{"win_length": 400, "norm": "batchnorm", "mixing": "cutmix", "residual_init": "none", "optimizer": "cautious_adamw", "beta1": 0.9, "eps": 1e-10, "magnitude_pruning": 0.7, "steps": 11400, "epochs": 149.4, "final_lr_fraction": 0.01}
Rows from block 6 of a small sound classifier, named by matrix and row number. Rows with one number belong to one channel. Each number is 500 + 25 x the weight over its row's rms, rounded and kept within 0 to 999. All counts start at 0. Numbers have three digits each.
Before each channel's rows are labels from the 100 clips, of 14848, where the channel reaches its highest value: "strongest on" is what is common among them; "loudest band" is the band of the loudest frequency at the time of the peak. Only what is clearly more common there than usual is listed. The data: phrases spoken by 400 fixed synthetic voices.
# convs1: first pointwise conv (model.blocks.6.convs.1.weight, 144x144x1), inputs 72-143
# convs3: second pointwise conv (model.blocks.6.convs.3.weight, 144x144x1, transposed), outputs 72-143

strongest on: deep voice
loudest band: 250 to 500 Hz
convs1.123:500500500500500481500500500500500466571500500500500500500467527500500500500500500500500500500500500500500500500500470500500504500500500500500500500500528539500500500500500500500500500500500500451500548528500500613500
convs3.123:500438500500500500500500500467500465500567500500500500500500500500434500526500500500468500500500500500500500500500500500500500500500481500500500500500500500500571500500500500500556500500500500500500543441474500500500

strongest on: white noise
loudest band: 500 to 1000 Hz
convs1.139:500500500500519500561550500500500558500552500500500500468500500500500500500565500466500500454500512500500500500557500500500500537500500500500500500500463548500500568500517578500500500568500500500537500500500500544597
convs3.139:460500500500479500418500500500500500455500500500500500500561500500500500453500500580500500500500500500500500510550549500500500500500560500500500570500500500500450500500466500500500500445494500500500500500556500557500

strongest on: /ɝ/
loudest band: 1000 to 2000 Hz
convs1.75:455472500500500500451500500522467452459500500500500500536500500469500500500556546500500500473500500453500500456500459500440500500500500478451500524540500500500478500500500500500545527500500500468437500500518500500500
convs3.75:568500469526500426500500527500533500500500500570500500557500500496500500500531500500500500555500500503474500500544500500539500500500500500500500537500471500500558454500500500556500500529500500500500500500500537521500

strongest on: child-like voice; white noise
loudest band: 250 to 500 Hz
convs1.10:557500500456527500524519500500500500567520500500480500450534500500500500500536424500446500500480500500500541500500464528500512500500481500500500500454437484428500500500500549516528500522500500436500500500500500500500
convs3.10:500500500467536500468455500500500500500500500500539459500500500500500536551500447500500500500500500500500500453500537500463462500500539500542500500565500516500500500500534500457547549500500515500471500467458471500449

strongest on: reverberation
loudest band: 250 to 500 Hz
convs1.24:532577450500500526500500466500524535500475500500483500416500500461500480500516468549500500540487548500500500480500535500500500500500480500500500538500500562548500500500500500461484500500500525500590500567474500500500
convs3.24:500500456500470477517537500500550477500458536500500500500500500500500458500500500500466500500500502500500500500558529500551530500500432445482500500500500500500500500500500500500455500527438500500532437500500500500500

strongest on: /ɑ/; child-like voice
loudest band: 500 to 1000 Hz
convs1.28:530500500460500478500500500500577500500500432532515469500500500455500500500500527478500500500500500500500557500534500500432455500500500500500432500535500464444500500500500573553500500500551500500500500500500466500500
convs3.28:500500551500500457500574556556500483500527406500500500500500472500500500525500500446500478539500542500500500543500481500526500500500524522500500500500500500500551481500473500500500500500550500565565500500500547500500

strongest on: reverberation; white noise
loudest band: 250 to 500 Hz
convs1.6:500500544500500500500500558531500562500500520550500536452517500500500500500500500500500521500500500500543477553457543457500500464500500444596500500541458500500500559500454523500449459540500457500500553500500536500500
convs3.6:500500500532463520563520500500500526518500516500550500500562500468533500537500500500500500469500500500500531500500519472500500500500500454610538500500473500500500500500500500500500500548500500500500532445500420500522

strongest on: clipping; white noise
loudest band: 500 to 1000 Hz
convs1.143:500500500500500500500500546500487539500500546533500500500500500500524500500500500477551500500500500466541556525500500500500500530500500518500534500500500550455500457500500500462536500500500500500500535510500500500500
convs3.143:500500500568489500500559500500500500535500443500500500500500509500479462500500500500571500500481500525500440500544477500500500509500500500500560528466439500475500540500556500471500500500500500534500500500481500500500

strongest on: /i/; child-like voice
loudest band: 250 to 500 Hz
convs1.67:500468507500429545500500458459500500500500500556500500500575500500500500500500500500556535500500500500500500500500500455590500500500453500500500456456476500500500500500500500500500480500538465500500500500500500500500
convs3.67:500535500500500500500557500484500500500500537500456500424500500500458526500500500500500500469500500459500500500500500500500548500500550568450534500500500470500500500500500500500500534500500500493542500500500536500474

strongest on: white noise
loudest band: 2000 to 4000 Hz
convs1.135:500543500500536500500500500500581587500500466555500500500500500561500555500500500452500500570500500500452500500500500500440500500500500500516500500500500500500530500500500472500459500500500488412524500500480500500500
convs3.135:500500525500478471500500546500500500525500500500500549469500500500500530547500500500500500500500500500500500500500500500500500500514534427500509473500500524500500569500500500500500500528500500433500500540500500458500

strongest on: child-like voice; white noise; clipping
loudest band: 500 to 1000 Hz
convs1.43:500500500500500536455500535500500572500543500500500500500500500500534452500500500500446500468500476456531461500500500500450421500442500500500500500500500500518500500500452500500515500500500483500500500500557456500516
convs3.43:539500500500478532500500466526498524500489500475500500500500500500500500535557500500500521500527585482500500581520543500500500500535500555500500467478537543500500574500521500500500500500459500548533500500500500571477

strongest on: low voice; muffled (low-pass)
loudest band: 500 to 1000 Hz
convs1.137:500500500500515530500500500500545500444557549500500500500500500500500500500500550500509500500500543471549500538500500479500500428500442464458500500500500500423477500469494500500530541500551500500558500500500465500500
convs3.137:500552500500500500500522500500500500500500500500500500490500560500500500500500500554500500462500500500500500500500500500500530500478500500500572530500500544532555469500500500531500530500500500425500554470500500547500

strongest on: high voice
loudest band: 500 to 1000 Hz
convs1.1:500493500506500500500500500529440500425567500500500500500500500535500534500500500500500500500500500500500500500500500500500500500500500500500498500500566500500541500464564500500500500500500500500500553500500500467500
convs3.1:500471500500500500500500438464464500500500500500529500500500500519500500500469500500500500500500480500519469500431500537500448500500500500531500487536574555454483500500545500500511500500468500500500500500500500500500

strongest on: reverberation; child-like voice
loudest band: 500 to 1000 Hz
convs1.68:500556537500565500500500500500500500500500500539500443500528500500474500500500500500443500500500500547500500422500500500500454500489431500500465500500500576500525470446500500500440500473431500568500478547500500537418
convs3.68:480500500568500500593536500539500550500500500500528500500500500500500500545500566404500500500500500500519500500500543500500500500500500433500500545500524500500500500500500546500431500500500500500544500560500500500500

strongest on: child-like voice; white noise
loudest band: 2000 to 4000 Hz
convs1.26:500500500500500500500543500500500500500500500459478532500500500500500500542500500477500500500500500500459528500500469500473500500500427500500500500457500429500500500500531500500500500500500500500500544500500500500500
convs3.26:500500500500500463500500500500522500500500500540557500460500459500422500500500500500500467500500500500551500500500500500529500455500500500569500500454532543500500500500441500467500457500500500500500500500500500500474

strongest on: child-like voice; slow speaker
loudest band: 500 to 1000 Hz
convs1.37:500500500500500500500500500500500432500500500548500529500500500500500557534500461500500500500500543559500523428500570500500500500500500500500500449459500500500500500500479500500500500500500558519500500500500451500500
convs3.37:566500500519500500512459458500500500474466514475500500519500439500500500500442500449500536500438500500468500500538500500500500500551500500472452500500500551500470500500568500523500520548455500500562500500500500529500

strongest on: /ɝ/; child-like voice
loudest band: 500 to 1000 Hz
convs1.93:500500500500443500500500500500500500500532500529500500551500500457532528500500472456520500460543473500500500500500500558500500442500500541500500500500500533473436500473500500454500485500433500500444500500464500458500
convs3.93:451545500500500443500429527500500529500500514500500500500500500546546553448522602529500500500477516500454500554500547500500563478500500500523500500467500506500500500500472500533457500500500500500500500500532470500563

strongest on: rumble
loudest band: 500 to 1000 Hz
convs1.52:473474487500500500500500500519500500478500500426500500500500500500545439500548500408500500500500526467500500500561539500500518500458500500500500510500500500500500500500500492500518500500545542500500429530483500456500
convs3.52:500438500500500500500500453500457500500500453500500500500500500500500500500500500500455500500500500535500500500500479500464500500500500500500425431500500500438547500515500500500538500500500532426500500500439500500500

strongest on: /ɝ/; child-like voice
loudest band: 250 to 500 Hz
convs1.25:500500500530500500500470500500500500458500445500500500539500484537500500535500500500454500500500500558500500500500500500500541500532500500500500519544500506500530500472500500450500500500438528500477484500420525425500
convs3.25:500500500464500500500500500500500500500500500500500471500500503474500500469500500531500500425500477500500500500500500554500500500538500500500500500468500604500488500500470500500418500500500441500500500500500479500500

strongest on: high voice
loudest band: 500 to 1000 Hz
convs1.102:500500500482530500500500500500559467500558500500500500546500500478500543500500500478472500522500500481500549547474500500500500487462441539554500500500483500415500436549500468500538500500500500500459452500500500500458
convs3.102:500500439500500500500542500500500572570511500500500500468566500500500500500500500500500500500500472439557500434500500500500500500500500477500536500541500500500500586500536500453500542500500572500500554500500474500500

strongest on: /ɔ/; high voice; white noise
loudest band: 500 to 1000 Hz
convs1.101:500500500500500500568500561500500500500582500500500500456500500500500500500583500500500522500500500500500500540500500500500500500500500500500500510500500468500500500456500538500500500500500500500500501500500500500500
convs3.101:526464500547414537500500500500500500500500500500500500500500500500500500500500500510500500500500500500500500500461500500435500500500573500500500500467521500500500459500500500500500500500470500500500500500443500513500

strongest on: low voice; white noise; clipping
loudest band: 500 to 1000 Hz
convs1.11:500549500500500500500500500460559500500500566403551418500500500530568500554500500500518500500500500500500500500500542500543500442448458500453521500500500500470465514528500500549505470549474500500500500500500500500500
convs3.11:500500500543500517500500500500500582500500500537469500500500500500500552542524455516500500500475534500500532500500500500521500500500487471500544500479500500500533500500500461500500500500441500500500459520500459537500

strongest on: /ɝ/; high voice
loudest band: 500 to 1000 Hz
convs1.90:500500500500500500500530500389500572520500500500500500473500500468500500500500500449533500500500538500500500500500500500500500500500500500500500519500442500500538500500500500500500500500500500500500500500500500500500
convs3.90:500484546528543500559500500449500500500546500500513500500500500415500443500537500500500485451526500417500461500500433438547500500590500500500500500500500500500500500500500500500500500500500500486500444500500500500500

strongest on: /ɝ/
loudest band: 250 to 500 Hz
convs1.92:450500458452500500500500536500500536500500459500500462423453500500475500500521500450457500500500500500500500500500500541500500435500500500527500500500500535500500500500434546500500554523500500500500500500500500500555
convs3.92:500529500528500555500490524542500500500500500567500500500496417500500518500500500463446500549500562500500500500500438457500500500500500500500500500490500522500500500500500500500500456500500578500500500500573467500542

strongest on: child-like voice; pink noise; white noise
loudest band: 500 to 1000 Hz
convs1.127:500500500525432469515500500487500500565543473394500500541500500478500500500500500500555519500500500500396500433500500500500451500500500500468500530500545500529534500500500500520500500500486500500500500500500500500473
convs3.127:500550500500500500441527500500500500580500467550500500500500500500490425539500500500556500448543500492500500500500500500500500500500500500500529500500500500523500500500500500500500570500500500500500500500500538500447

strongest on: high voice
loudest band: 500 to 1000 Hz
convs1.94:500500429500500500500500500541500500500500500500574500472500500464583500551500500500541500500469500500557500477500500500500469500500500500500500500500500500500500500458500478500545500500536500500500500500500452500500
convs3.94:500432500500500559500500547500472529500500500463557500533453500551500500500500500469500572500529500500536500562500538500500500500464539500500500500500500461500500500500500500500500500500500527521500475500500500522500

strongest on: low voice
loudest band: 250 to 500 Hz
convs1.60:487442500525500449500500500500450500500500500500500613500500500500519478500536524500469500500553500500500500534461500500563500500510500436500500564500474500524461500481457500500500500500500469500500500500500500500500
convs3.60:518500500500500500500500500500500500476500500449441542547500481428425500500500500500500500500500545500500500532500466500500536500500500470449470532500442500500455500500500500500500500500468500500500479500500500480564

strongest on: /i/; child-like voice
loudest band: 250 to 500 Hz
convs1.9:500500500549500500500534500500560526500450500500541500500500500500500500500500500500500588500500533456500500500500500508500500555500500500500500500424577523500500500482500476500500464500500500433500500543500500449500
convs3.9:500500500483500500500472457444500549500500500500500500500500500474500500500399470500500500500544500537436488500466500500451500500472500500466500455500500500500500500500500500500500500500459435458500465500500500463500

strongest on: /ɪ/; child-like voice
loudest band: 250 to 500 Hz
convs1.131:500500475500500500553500451500500500500500500535431500545500500500455500500500500500475500435500500500500500500531500427456454500500500500500589500423500454500500500500541500500500500500450500481532500500500500500522
convs3.131:561500500500561500500500500500500484500500408500398538500500500460440463500544500500550468500500461500500500500551444455500500500500500500500500500500456500500500500500530500500500467500500500518500475500500500500480

strongest on: child-like voice
loudest band: 500 to 1000 Hz
convs1.138:500500500571500548500500520536500551500500500500454500500517500500451532525500500465500500500477533556469547550500500500500500500500500445500500500500500500556500562526521552500500528476500550500500500500500500500500
convs3.138:500500460500500500500500461500500500475492500500500463500578500500500500457457500500500500500500548500430534446500500444500500500500500500500500500500500500500500472500450500535438500459500500500500500500457432500500

strongest on: high voice
loudest band: 500 to 1000 Hz
convs1.91:500545569500500531500560545500458486500448500500542500483500500500452500544500531500500500500487500433500500427500490500500500500500500557555500500500472500500518430500483500500500500500500500500481500500500461500500
convs3.91:500500500500399462500500457500500500500500500500500500442500500500500500500500500500485476500500463500500500500455500500455519500477500500500500500500500510500500561500500500500500500500500500457500450500516500440500

strongest on: /u/
loudest band: 250 to 500 Hz
convs1.57:484500483500500500500500457532500540500500500500425500500453500500500500530452500500559500500500516500500500500474500516500500500500500500500549500500516500500519500500408500500500500500552431500551541464458478500500
convs3.57:500500500500555538532525500500500500469539500434500500500500500539443453500457500500500500500500500500500568500500500500500500516539515489461461500568500500588436500500500500465500500500500500541500463537460478500500

strongest on: /ɝ/; high voice; bright voice
loudest band: 250 to 500 Hz
convs1.54:500526500533547500500500500500548500500429439458500500545500500483500500500549500500500500533500500500500500478500500439500500500500532500500500500500500500500500450500500500500500564500459523500500500500500500500500
convs3.54:500500500526500466500500500500536500500528500500500500432540420500500500558412500500500500500500500438500540478500500500551500469500500500500500500500456532534500500500500458473500554500500500500500500500451500500500

strongest on: pink noise
loudest band: 250 to 500 Hz; 500 to 1000 Hz
convs1.15:500500500500500500500500500565500500500536500500465500500570540538500500500500500469451500500500500500500538500431500466500480500500529500536500500546500500500500500500474500500500500500500543434548500500460500500430
convs3.15:482500500534500500481447500500475500553500500500471500500458500527570500500500500500500442500469500500500500471500500571500500460543500500500500500500500500500511500523500500500500500500500500465500500500500500469540

strongest on: /ɝ/; white noise
loudest band: 250 to 500 Hz
convs1.121:500500500500500500500500500445500500500465500529467500500500500617500500540500500500417500417522500500500500500467500473500500500500500500500500500507500457472500500500500554500500500500500494543509476500500522500500
convs3.121:500500500500538500500500500500539442500500500500500500500500500500500500500475560500421500500551521500500549500500500471500500528500500530533429461500500500500500500500500500500500531500500500456537500500500500500512

strongest on: low voice; /ɔ/; white noise
loudest band: 500 to 1000 Hz
convs1.96:500500553489428506500500500459500557449558500500528500500551500436500500500500500500500500436470468500500500531490500516500461500500556500500500500558500470500440540500500500500500500500500476500475500514469500500500
convs3.96:500500547536500500500500500500500500554500500500500500500514500500500500500500500500500500500500500533500500500500500500500472500465500500500500500500531500500500520559544500500531461471500548441546500500500500500500

strongest on: white noise
loudest band: 500 to 1000 Hz
convs1.130:500500542500500537500500500462500500500500500500481500500500549584555500500500500567500500467500532500532540500565500500500500500500500500500500500549500500500529500500410464500500500500500500500500454500464500532500
convs3.130:500548500500500500500483500500500500500500500550470500459469500500500500500461500500500500464595500500461500500452451467500452500500500500474500500500464500500500500516421435500500500500468500500500566454500545500500

strongest on: high voice
loudest band: 500 to 1000 Hz
convs1.118:500500549500432500500500500500500500500500543473500448434500500467500549525532550500486500500523500500500500439520538500500437500500414500500467500500500500500500500526500500500554480533500500500500500500500500574607
convs3.118:500500500500500500500500469500500500500500500500507500500500500500500535500500500500466449500500500512544500546500500500552500500517454500500462500500457500500500476548537537500500560500500500500522500500536500436500